python train.py --model="image classifier" --dataset="larger renderings of crowded toy scenes" --train_examples=90422 --image_size=24 --crop_scale_min=1 --horizontal_flip=false --targets=["largest object"] --num_classes=30 --arch="resnet_bottleneck" --norm="batchnorm" --activation="elu" --depths=[4, 4] --kernel_size=3 --stem="single" --avg_pool_shortcut=false --dropout=0.05 --widths=[192, 288] --loss="cross_entropy" --init="torch_default" --residual_init="none" --optimizer="normuon" --muon_scale="match_rms_adamw" --lr=0.0034 --momentum=0.9 --nesterov=false --orthogonalizer="newton_schulz_5" --adamw_lr_other_params=0.00098 --steps=22300 --batch_size=384 --epochs=94.7 --lr_schedule="cosine" --final_lr_fraction=0 --warmup_steps=440 --weight_decay=0.04 --adamw_weight_decay_other_params=0.05
Rows from block 3, named by matrix and row number. Each number is 50 + 10 x the weight over the matrix's rms, rounded and kept within 0 to 99. All counts start at 0.
# convs0: reduce pointwise conv (model.blocks.3.convs.0.weight, 48x192x1x1), inputs 96-143
convs0.0:38 44 45 62 29 39 48 58 55 62 68 48 32 44 61 46 66 44 51 56 55 30 33 40 53 49 47 59 36 51 41 51 55 38 34 52 50 70 48 47 64 41 57 55 48 63 58 49
convs0.1:47 41 43 50 51 45 38 51 47 41 54 40 37 43 41 34 43 42 44 51 42 37 35 63 53 42 58 64 35 61 55 44 38 54 59 36 35 58 53 61 49 45 48 39 45 42 47 38
convs0.2:40 68 35 45 55 44 54 66 30 57 25 51 49 39 23 52 70 39 47 48 38 52 40 50 46 39 25 44 42 37 32 54 58 51 50 50 49 47 55 45 48 56 49 29 61 60 61 54
convs0.3:47 37 35 43 37 67 61 50 44 51 46 40 58 57 40 43 61 74 53 45 56 63 65 46 25 67 47 53 62 63 33 41 42 52 56 42 48 54 45 34 51 22 60 42 39 56 42 64
convs0.4:33 49 54 34 46 55 57 33 47 42 42 46 39 37 55 49 52 33 61 49 54 50 55 52 53 54 41 54 49 69 41 48 52 54 22 55 57 55 55 52 38 41 34 59 36 39 49 57
convs0.5:40 49 41 47 62 52 57 53 50 53 52 44 72 35 39 53 41 62 51 63 44 56 60 55 62 55 44 43 50 55 59 65 45 56 45 44 60 50 39 55 51 70 47 58 64 49 45 44
convs0.6:32 42 54 48 43 53 51 60 48 50 53 31 52 39 27 52 54 39 47 24 46 41 49 60 41 56 44 37 41 55 41 65 38 51 36 44 53 53 39 36 58 55 53 55 62 57 70 35
convs0.7:39 33 40 66 62 72 48 58 66 51 48 58 50 49 48 41 53 66 58 50 47 37 61 33 47 32 17 36 36 45 52 51 52 34 50 48 50 55 51 47 59 55 47 54 45 57 71 53
convs0.8:50 53 51 49 29 54 34 48 49 41 39 52 57 41 49 60 42 56 53 58 35 34 47 56 55 41 57 51 51 29 56 59 46 53 46 45 51 36 59 63 57 43 53 33 60 43 35 43
convs0.9:45 35 45 49 50 63 27 64 48 55 38 45 36 55 39 68 41 48 54 33 42 65 48 56 42 44 65 40 62 57 65 46 43 60 51 46 52 61 74 57 42 52 35 37 59 52 54 53
convs0.10:45 57 59 51 35 57 49 58 35 32 38 55 42 52 46 56 56 48 58 58 45 48 65 46 44 49 43 50 40 61 55 49 54 66 40 44 59 49 56 59 47 46 44 52 47 55 48 71
convs0.11:51 52 64 61 53 62 60 52 47 64 49 45 48 48 31 53 46 45 39 51 58 49 57 42 31 66 51 49 72 63 50 34 50 48 38 45 45 53 36 31 47 42 56 64 60 37 60 51
convs0.12:42 58 36 29 55 55 57 47 60 51 50 50 67 45 58 48 28 48 41 48 46 44 38 57 47 54 47 59 49 49 47 54 57 54 36 47 58 60 60 47 59 69 46 49 54 46 48 73
convs0.13:46 47 60 32 21 37 48 38 48 70 44 59 54 44 58 31 44 33 57 63 67 57 29 42 58 52 53 65 36 53 53 48 58 41 33 45 38 57 50 51 40 49 52 59 44 51 38 28
convs0.14:50 40 27 49 55 39 53 55 54 47 64 34 39 58 54 52 54 55 49 48 38 34 49 57 32 48 56 59 38 45 38 53 47 59 67 51 51 54 43 62 39 43 53 53 41 55 50 46
convs0.15:37 49 44 50 44 41 35 32 41 48 43 41 65 40 55 57 47 52 52 58 48 53 50 52 57 55 67 55 44 53 32 35 53 43 47 50 56 60 63 58 43 49 62 65 59 44 43 53
convs0.16:44 48 43 46 45 37 61 56 56 63 59 62 42 38 47 34 42 49 52 50 50 64 43 77 68 58 78 46 36 57 45 54 45 42 60 40 45 51 43 46 45 65 51 31 45 47 47 50
convs0.17:47 57 51 28 51 54 46 63 55 47 54 45 47 50 34 38 38 48 61 50 51 64 36 40 65 50 43 49 51 53 50 44 62 51 35 47 46 51 50 46 35 66 61 53 45 53 44 58
convs0.18:49 48 53 52 58 55 40 33 43 43 48 43 39 40 63 35 61 40 42 51 67 49 54 54 57 65 47 43 46 51 52 46 43 60 31 49 37 57 40 68 56 62 53 36 59 66 45 55
convs0.19:48 52 47 35 42 47 41 58 39 44 54 42 38 40 34 39 57 41 38 42 50 33 58 50 37 47 49 44 49 59 44 58 46 53 61 30 51 39 60 47 44 38 52 59 59 53 69 51
convs0.20:50 39 50 59 47 55 55 54 38 64 55 65 39 57 57 42 46 73 55 53 59 36 51 46 75 68 53 32 56 53 57 51 49 42 43 36 43 33 46 54 32 41 47 68 46 42 40 49
convs0.21:39 74 68 43 55 59 50 51 67 31 23 52 55 47 52 36 67 39 48 40 43 36 49 66 48 30 65 50 45 54 39 56 68 46 48 47 57 45 57 54 42 61 40 72 45 54 65 44
convs0.22:67 37 38 76 72 50 43 27 48 64 46 47 53 43 41 31 49 53 56 42 64 56 32 54 44 40 47 55 51 53 54 54 52 49 68 61 49 60 50 51 54 40 41 56 50 32 56 33
convs0.23:46 69 52 40 26 48 57 54 52 57 45 45 77 67 36 51 63 57 38 58 56 46 56 31 45 61 52 50 54 40 65 66 49 54 51 39 47 63 46 49 61 57 37 59 50 49 53 47
convs0.24:60 53 62 63 49 46 54 44 50 59 59 44 48 47 36 54 27 54 42 60 53 44 36 53 48 50 32 44 58 55 47 53 48 50 71 39 54 63 41 61 51 68 48 35 59 50 57 45
convs0.25:33 36 45 47 42 38 68 55 63 33 56 46 63 50 49 51 49 61 44 54 42 60 30 45 36 45 61 63 48 36 53 45 45 42 65 37 53 49 42 35 51 59 70 46 51 47 37 54
convs0.26:45 59 62 37 58 57 54 56 46 45 31 26 44 27 54 50 64 51 37 56 49 52 52 36 54 23 55 51 42 48 52 43 61 54 62 61 58 59 51 56 23 36 55 63 77 58 63 60
convs0.27:48 56 43 34 50 42 65 43 64 61 43 34 56 65 34 50 52 43 53 46 54 58 44 58 52 50 40 46 38 37 47 40 44 57 53 42 48 38 57 52 65 60 60 52 53 42 31 60
convs0.28:44 53 49 49 54 53 56 46 54 37 54 47 48 37 46 59 47 51 43 52 31 16 44 55 33 53 50 59 34 52 43 49 47 54 50 36 44 59 52 37 33 62 54 62 55 61 52 51
convs0.29:53 39 56 55 42 37 63 53 39 44 66 54 59 40 40 60 59 53 43 51 44 47 59 62 45 29 34 61 52 40 57 58 37 64 75 42 56 47 39 57 65 49 47 38 62 53 52 31
convs0.30:50 52 51 38 58 49 41 49 44 42 48 53 48 35 60 34 38 52 43 56 24 30 34 50 39 73 52 48 55 56 52 49 42 52 50 50 54 51 44 39 63 50 52 31 48 52 40 35
convs0.31:57 57 59 59 35 42 51 33 48 50 45 49 50 58 49 44 55 53 52 41 52 47 42 53 44 64 46 40 60 34 58 56 64 40 43 58 32 57 58 38 38 34 58 67 66 48 48 39
convs0.32:73 52 56 55 51 55 47 59 57 65 61 44 40 70 50 59 51 49 45 39 70 53 56 49 73 37 51 47 37 37 50 37 45 50 49 37 50 64 66 50 52 44 59 67 47 31 52 59
convs0.33:55 63 63 57 54 48 54 50 42 28 57 53 62 65 56 45 43 46 52 61 38 35 46 51 52 48 58 53 61 54 34 38 67 53 54 57 47 39 58 37 48 68 45 45 51 56 69 53
convs0.34:37 52 49 41 57 37 46 38 35 51 53 54 43 54 55 52 42 46 46 52 64 59 33 31 28 35 54 54 51 37 49 57 60 65 29 39 46 60 49 52 51 39 46 47 47 57 55 48
convs0.35:38 44 35 62 53 41 59 61 48 48 58 64 51 42 51 49 59 49 26 61 48 59 37 55 53 58 45 49 72 41 24 60 51 47 61 72 31 60 58 51 52 55 54 45 51 58 48 51
convs0.36:69 51 55 64 60 47 41 49 48 47 43 49 52 50 60 70 54 54 51 48 42 51 50 57 39 48 40 31 41 42 60 47 41 40 37 43 64 68 46 46 51 56 54 46 46 44 48 59
convs0.37:41 36 47 48 50 51 48 44 63 61 38 44 42 50 54 56 44 50 55 49 57 50 60 64 53 42 49 47 62 54 40 68 48 41 44 37 69 40 43 37 54 51 43 50 49 44 24 47
convs0.38:49 46 50 50 68 52 37 40 38 35 48 54 44 61 62 43 48 53 51 42 58 67 61 41 50 49 36 35 41 62 46 24 50 43 39 57 43 45 62 61 56 47 48 63 47 41 58 45
convs0.39:50 44 47 53 50 24 58 52 47 47 33 63 54 57 44 57 64 39 53 28 52 52 49 46 54 62 38 44 58 67 56 59 48 48 57 61 44 30 48 47 54 59 48 37 46 56 75 57
convs0.40:40 53 53 50 47 65 55 64 49 55 40 46 48 45 39 37 56 49 41 46 63 70 51 59 47 51 48 60 66 37 37 43 38 46 27 54 51 69 51 44 61 48 45 47 68 55 43 50
convs0.41:49 50 64 44 66 57 50 51 40 56 58 53 59 36 67 56 39 47 52 57 41 55 67 54 39 40 51 58 51 45 53 62 55 38 36 56 51 51 49 49 67 44 57 35 62 38 51 62
convs0.42:43 54 45 41 51 46 47 47 67 43 57 49 60 54 51 36 50 54 54 49 49 38 40 44 57 64 39 60 37 45 40 41 34 65 49 39 55 46 70 67 53 51 60 46 54 38 37 27
convs0.43:63 48 39 55 25 50 43 51 50 56 56 44 49 45 71 54 35 59 60 40 42 59 40 34 31 61 48 55 36 39 61 55 53 29 41 58 66 50 54 40 41 37 66 49 53 50 48 54
convs0.44:36 58 63 46 83 60 52 57 41 60 54 53 57 56 53 58 42 78 46 52 53 29 66 54 41 47 49 61 53 32 36 67 51 52 49 36 59 54 51 29 48 34 57 39 49 52 54 71
convs0.45:49 47 59 57 66 52 52 57 47 52 43 36 59 56 57 43 65 45 50 53 54 49 57 30 43 57 62 39 54 47 37 55 52 53 46 70 56 45 53 49 35 52 51 64 64 55 66 67
convs0.46:44 35 59 45 38 37 39 45 40 44 33 47 39 71 43 48 48 58 54 49 53 55 39 52 59 61 36 46 59 28 52 57 42 46 32 35 48 52 48 64 52 44 57 57 41 40 42 50
convs0.47:33 43 44 42 44 48 44 63 46 52 48 44 43 26 39 47 45 44 50 62 67 61 26 45 59 57 63 40 46 45 53 38 43 52 48 42 50 45 38 48 56 23 61 50 49 34 60 75